From a checkpoint of a small image classifier.
Model: 48-pixel images, arch pvt, norm rmsnorm, activation gelu, patch size [2, 2], widths [48, 96, 192, 384].
Data: 195000 training examples, 7.4 epochs.
Rows from block 2, named by matrix and row number. Rows with one number belong to one neuron. Each number is 50 + 10 x the weight over its row's rms, rounded and kept within 0 to 99. All counts start at 0. After the name is the row's rms in percent of the matrix's.
# fc1: MLP up (model.blocks.2.mlp.fc1.weight, 288x96), inputs 0-95
# fc2: MLP down (model.blocks.2.mlp.fc2.weight, 96x288, transposed), outputs 0-95
fc1.28 120:56 63 56 50 37 66 44 54 48 43 48 62 23 58 55 44 43 24 53 54 40 44 40 62 51 63 51 63 60 57 44 46 51 58 38 59 42 64 45 60 46 45 55 55 39 50 69 52 43 49 27 55 31 45 38 60 66 58 36 56 24 52 35 43 60 44 42 56 50 48 57 35 59 66 33 49 50 42 53 60 44 55 58 57 43 44 51 52 60 42 49 44 43 59 40 39
fc2.28 103:34 46 54 63 59 37 52 59 40 72 50 56 73 56 48 43 69 61 51 53 51 43 62 51 44 47 56 46 50 32 57 41 54 44 37 31 36 42 63 59 51 59 49 54 61 49 33 55 64 55 44 41 64 43 50 58 43 47 42 44 59 57 34 37 55 69 48 32 34 47 54 54 63 52 44 34 48 59 48 49 39 58 43 44 55 58 62 56 38 75 55 41 51 40 39 60
fc1.29 101:52 42 48 33 49 51 55 33 52 67 42 47 54 63 52 52 52 59 52 43 47 49 56 51 58 51 46 46 44 49 55 58 43 58 64 37 22 21 42 36 43 61 52 24 60 54 63 55 49 34 59 54 48 40 53 57 63 67 42 38 50 60 47 53 40 61 57 39 50 39 28 52 56 49 34 47 62 33 58 45 46 42 57 43 52 51 45 49 30 43 46 50 67 62 38 48
fc2.29 092:36 40 44 71 43 43 51 42 52 36 55 49 32 57 45 49 49 62 56 46 52 52 58 62 51 54 46 70 44 59 28 66 41 52 35 59 52 50 56 59 52 46 42 66 36 63 53 39 56 51 49 61 31 45 37 50 49 54 50 49 29 36 48 47 33 36 30 45 64 50 40 61 60 64 27 48 58 43 46 51 60 65 51 56 49 36 34 50 47 45 60 62 51 44 62 41
fc1.30 108:59 55 57 42 44 70 52 57 53 39 54 43 46 55 42 56 49 45 38 65 68 48 45 65 47 71 55 55 62 50 42 52 45 39 43 52 58 32 40 60 48 38 51 55 45 56 37 44 39 52 50 39 42 50 56 45 61 27 38 47 45 50 59 49 53 50 31 33 38 47 45 54 48 50 54 63 45 64 55 43 43 32 17 45 37 47 37 54 68 60 65 65 63 50 46 60
fc2.30 139:48 64 43 43 49 52 46 56 45 43 58 49 46 48 57 55 61 54 45 61 68 57 68 35 44 50 55 49 56 66 60 42 57 40 44 35 48 68 52 61 47 36 54 74 48 52 40 50 47 60 48 38 49 61 68 50 44 37 29 53 59 42 42 58 43 48 32 26 68 51 73 64 53 43 36 66 45 49 46 34 59 57 43 43 37 51 54 59 42 52 58 58 48 64 54 37
fc1.31 079:50 35 46 47 77 48 28 42 50 65 50 56 78 58 45 44 59 46 58 56 33 49 57 61 54 56 66 44 44 56 46 54 44 66 63 42 58 48 33 45 50 37 37 43 53 41 56 40 50 40 39 58 53 54 60 60 51 53 56 49 42 50 43 54 48 52 66 39 41 44 43 47 48 54 37 43 60 48 46 59 59 75 66 40 75 48 59 47 49 66 30 46 60 47 51 55
fc2.31 082:55 64 54 50 44 48 43 80 50 53 51 47 45 49 67 16 44 37 42 60 48 57 32 51 40 57 46 39 49 62 56 54 40 57 38 38 64 66 55 55 59 45 57 41 42 53 62 37 59 61 47 55 54 68 45 43 54 64 52 48 39 39 52 48 47 41 47 66 46 51 40 33 46 29 44 47 44 52 56 39 67 51 43 64 48 69 49 43 43 62 60 36 51 44 51 46
fc1.32 034:60 37 50 47 50 40 47 45 63 39 55 61 44 46 52 55 57 36 36 37 46 49 50 56 53 38 35 66 37 60 45 58 55 52 49 64 44 45 33 38 41 56 38 61 39 47 37 47 65 28 60 63 30 63 45 59 41 46 53 51 56 59 37 46 59 44 40 57 53 24 43 41 34 33 43 63 48 60 49 30 53 49 56 45 45 53 55 35 55 36 67 41 48 39 42 42
fc2.32 027:42 42 54 50 54 34 44 50 41 43 45 44 46 71 41 27 56 57 48 41 55 35 51 45 47 63 45 47 44 44 66 82 52 34 51 56 31 42 48 45 55 57 47 50 44 43 40 58 47 35 48 68 34 67 45 45 53 60 36 43 51 49 37 69 41 44 46 49 54 60 64 54 58 67 52 60 34 59 47 41 62 49 56 53 56 68 52 60 63 37 51 65 55 53 58 51
fc1.33 083:49 41 54 47 37 48 50 48 47 15 53 56 50 43 45 51 51 70 37 41 50 34 42 35 51 61 59 46 54 56 64 38 43 53 35 56 46 55 32 47 55 76 54 58 51 56 74 34 48 50 61 37 56 39 43 60 58 60 58 36 55 49 57 52 53 31 62 65 49 58 60 53 58 56 57 49 57 50 51 67 42 46 55 51 30 55 41 58 56 43 44 60 52 56 67 41
fc2.33 076:55 43 38 70 59 36 32 57 38 40 45 48 54 33 25 38 61 53 50 57 50 46 43 58 48 54 58 52 57 47 65 53 43 35 34 64 46 37 54 48 53 49 58 48 55 59 65 39 54 52 56 62 49 43 61 58 52 63 52 26 49 47 68 54 34 50 56 68 43 46 52 62 57 51 55 57 70 43 69 52 47 61 73 39 43 39 50 53 66 58 46 59 45 47 44 51
fc1.34 104:67 46 54 69 50 48 39 48 39 58 50 42 83 43 50 62 49 66 54 61 49 40 48 44 50 39 56 46 35 54 59 51 37 34 49 48 44 53 48 39 55 72 67 48 52 49 37 45 53 39 65 43 60 39 57 38 42 51 39 57 47 56 50 55 46 55 43 45 42 49 56 61 40 40 71 40 68 45 58 36 51 32 63 43 55 52 59 49 41 73 65 57 46 50 50 65
fc2.34 101:57 38 44 51 55 33 38 51 39 74 62 48 58 36 48 48 51 49 51 57 38 33 51 28 39 40 55 47 42 35 43 65 43 39 53 46 62 63 59 47 54 26 60 43 61 54 41 60 35 57 45 21 67 65 62 38 57 41 42 51 56 36 48 34 48 62 45 56 45 52 48 45 56 44 54 51 40 52 63 48 48 58 61 54 54 43 54 44 32 52 61 41 49 37 49 47
fc1.35 095:51 41 46 60 53 54 60 51 45 67 29 54 59 53 55 35 55 56 49 47 52 64 53 74 44 52 62 60 52 35 42 60 56 50 55 50 46 58 40 30 38 45 49 48 43 47 46 68 44 64 32 63 35 52 44 52 44 45 53 63 55 51 39 54 52 17 48 46 59 47 62 37 28 48 38 75 47 46 43 51 43 60 56 56 43 48 35 43 53 36 46 49 42 54 33 51
fc2.35 084:40 64 44 54 44 41 38 52 32 67 32 51 56 45 50 44 54 55 49 44 59 41 53 53 36 46 42 49 51 36 31 44 52 49 65 46 46 60 50 69 50 46 44 45 40 41 39 53 27 53 46 33 54 58 41 47 51 26 44 36 43 36 40 27 41 44 51 54 46 44 67 47 57 61 58 51 72 51 58 64 36 51 53 55 76 57 56 47 46 62 56 45 53 65 47 60
fc1.36 104:45 42 42 59 61 40 36 49 42 44 62 54 66 45 59 56 59 70 32 53 44 33 53 52 48 48 60 55 54 37 50 64 50 40 67 26 48 50 45 52 42 46 64 55 45 50 60 48 56 24 55 24 56 46 70 50 37 63 53 55 77 62 40 65 44 56 53 42 39 57 44 49 54 60 52 31 45 64 48 51 45 59 61 47 48 44 58 57 50 56 54 54 49 59 56 60
fc2.36 094:51 39 46 51 71 39 44 50 28 58 51 48 49 27 62 55 42 66 42 63 35 40 41 43 44 44 42 54 54 57 76 35 42 52 60 46 40 52 49 46 42 74 34 45 49 36 56 62 68 46 49 44 49 57 53 59 36 59 55 44 69 45 57 30 44 47 57 52 36 41 55 44 63 60 47 55 45 35 55 39 56 42 72 47 45 45 43 55 53 58 45 39 50 40 53 54
fc1.37 110:49 45 54 55 53 48 41 44 26 47 49 59 49 36 35 46 42 44 61 37 55 68 55 47 51 52 44 48 52 48 51 50 38 59 50 48 35 50 50 60 35 44 51 32 48 35 55 52 47 31 56 74 58 51 50 41 45 58 63 41 42 42 57 50 52 58 69 58 50 60 41 48 68 61 55 45 68 29 47 62 55 46 45 50 58 35 57 44 46 76 52 53 28 66 69 59
fc2.37 113:48 65 50 49 49 55 39 39 58 59 52 50 39 34 48 59 51 44 58 74 51 65 55 45 35 44 59 49 64 61 53 65 53 47 39 36 57 46 67 34 37 65 66 64 56 37 46 46 45 48 50 35 50 60 59 52 37 44 61 54 45 57 60 52 32 55 51 48 57 61 60 69 54 42 38 51 43 48 35 60 34 62 68 59 54 41 48 55 42 30 43 38 48 59 31 56
fc1.38 115:46 53 52 65 37 37 42 53 36 45 58 44 45 44 37 35 54 39 50 58 44 54 42 53 28 34 43 51 53 47 47 35 61 40 34 59 58 45 58 54 53 52 56 52 29 72 38 37 40 52 44 57 62 41 43 59 34 43 39 61 57 48 55 64 47 33 41 47 54 66 50 48 31 40 51 53 47 61 54 45 32 58 36 52 48 60 39 59 49 63 65 59 63 67 57 67
fc2.38 121:53 59 48 47 40 58 46 33 52 38 46 50 39 23 38 51 45 46 50 52 40 65 56 61 43 49 63 40 34 54 29 56 48 45 36 57 62 54 54 48 42 65 58 52 60 48 63 51 29 51 47 57 48 49 35 41 31 58 22 50 35 50 47 52 47 33 50 78 37 52 53 54 46 43 55 55 48 54 52 52 34 67 62 57 45 48 54 45 62 47 52 60 50 66 62 42
fc1.39 104:35 55 52 59 77 43 54 62 53 44 50 47 43 45 49 73 40 58 50 60 71 51 51 52 43 62 55 49 51 46 66 53 64 27 56 50 48 44 60 57 52 61 52 56 65 61 54 52 45 51 46 53 52 28 42 55 57 62 32 63 42 48 49 46 69 43 50 49 55 57 57 34 44 33 53 38 37 63 51 44 42 41 56 65 48 81 47 40 63 59 57 49 48 50 46 40
fc2.39 131:46 52 47 33 54 48 49 36 83 36 43 51 47 48 61 66 68 39 56 66 53 44 67 34 49 37 42 46 63 57 55 51 47 44 56 67 40 54 47 33 57 51 41 64 40 35 33 57 52 54 38 64 47 37 54 52 53 39 49 54 56 39 46 70 56 55 48 45 40 64 68 48 38 41 48 59 54 56 45 43 53 49 55 56 35 45 39 59 56 56 35 31 50 59 54 58
fc1.40 107:53 40 51 57 57 47 52 45 44 51 49 29 62 43 58 44 48 71 74 67 59 44 49 39 78 38 46 68 49 40 39 51 39 55 49 61 34 38 62 36 43 42 27 52 45 44 56 29 52 49 51 35 50 40 61 52 41 65 46 60 56 45 47 49 54 55 61 50 56 51 53 65 49 51 42 34 44 60 47 30 52 41 39 57 49 57 49 52 45 56 52 58 76 49 43 48
fc2.40 099:52 54 40 37 50 51 33 43 60 64 40 46 65 50 44 65 34 41 70 47 51 34 51 56 68 43 59 45 42 41 28 48 42 40 54 68 35 50 39 53 54 41 56 45 45 47 29 61 47 50 53 58 49 49 69 42 62 59 61 40 46 62 62 57 42 47 39 43 36 52 43 54 61 68 46 56 66 43 60 52 64 40 65 52 63 44 48 62 44 52 70 61 48 53 51 58
fc1.41 099:61 38 55 59 46 50 53 36 55 59 47 51 59 72 27 34 50 39 55 47 44 54 41 41 43 47 51 53 57 59 45 45 49 62 60 49 53 57 37 36 53 60 53 44 56 56 35 34 45 51 56 41 49 33 37 51 51 30 47 53 41 67 58 43 46 48 56 65 56 30 53 61 58 25 67 46 52 57 61 38 44 54 57 48 58 63 66 57 43 30 35 42 66 42 35 53
fc2.41 107:61 39 43 40 49 55 36 53 55 46 48 56 38 58 79 41 60 49 56 65 62 61 51 49 37 61 51 38 45 45 33 57 33 48 50 34 45 42 60 62 49 51 64 53 20 44 53 42 37 51 45 52 48 55 57 43 55 50 58 53 60 38 54 48 43 52 46 48 52 42 67 57 64 56 41 67 73 45 64 42 43 62 43 56 40 56 43 42 67 70 56 49 45 50 50 31
fc1.42 079:65 51 61 59 78 44 41 50 49 70 50 41 42 51 61 47 55 31 55 57 49 80 45 63 60 54 53 41 48 43 55 62 43 57 48 55 65 51 40 66 38 43 46 40 40 53 45 56 50 58 54 56 51 63 39 33 56 46 44 69 32 52 61 51 39 69 42 45 50 52 42 48 38 44 45 46 61 47 55 43 30 42 65 50 52 39 43 63 58 61 54 64 46 42 36 49
fc2.42 087:72 54 57 41 45 27 60 36 41 32 44 53 55 50 49 55 42 59 48 53 39 38 40 51 35 46 64 56 47 68 59 59 54 63 32 40 53 78 49 63 32 40 54 64 43 55 65 52 41 51 46 63 44 59 52 40 48 55 34 62 58 58 36 52 41 40 44 57 32 54 54 60 40 48 59 53 44 42 56 56 35 58 54 40 50 61 50 46 59 55 60 55 55 69 38 50
fc1.43 115:34 50 23 58 50 60 69 49 69 50 39 44 44 66 49 53 39 42 54 56 50 58 52 43 41 52 52 34 41 47 34 62 54 44 49 54 55 45 62 61 44 74 66 41 54 55 46 35 52 47 67 62 48 66 32 42 64 45 44 50 41 50 58 51 42 49 42 43 39 44 41 68 60 69 52 53 52 45 29 36 49 51 60 46 28 47 41 43 60 51 51 40 40 46 42 51
fc2.43 118:38 49 49 32 44 51 32 33 50 40 33 51 38 55 33 45 62 35 48 54 51 66 60 58 58 56 61 53 57 51 46 42 63 42 34 61 62 55 51 41 58 48 52 58 45 54 57 57 45 75 51 58 53 53 35 57 52 57 43 58 49 66 54 57 51 53 60 47 38 47 68 64 52 35 47 48 36 35 32 63 65 40 60 49 34 58 62 53 66 51 59 71 47 47 62 43
fc1.44 119:59 46 55 27 77 60 59 52 42 55 49 43 44 57 43 35 56 53 46 60 53 42 56 56 45 54 52 61 52 63 61 63 71 45 50 50 56 35 66 48 53 48 47 45 51 55 53 60 45 52 47 62 55 40 60 27 40 50 59 49 57 49 31 34 71 69 41 63 57 47 45 54 66 43 46 61 57 36 51 48 73 50 38 52 50 39 53 42 67 52 36 54 40 35 52 38
fc2.44 108:40 40 46 64 56 48 60 49 57 57 56 47 47 56 34 61 51 56 23 53 40 47 52 52 53 47 63 55 42 66 46 54 46 62 55 59 50 46 50 51 60 42 79 50 47 49 61 45 54 43 77 52 44 36 36 36 50 55 56 44 71 64 43 54 45 53 44 56 76 54 48 46 48 35 71 39 41 46 73 49 44 55 49 60 31 43 57 47 57 37 43 60 42 48 56 54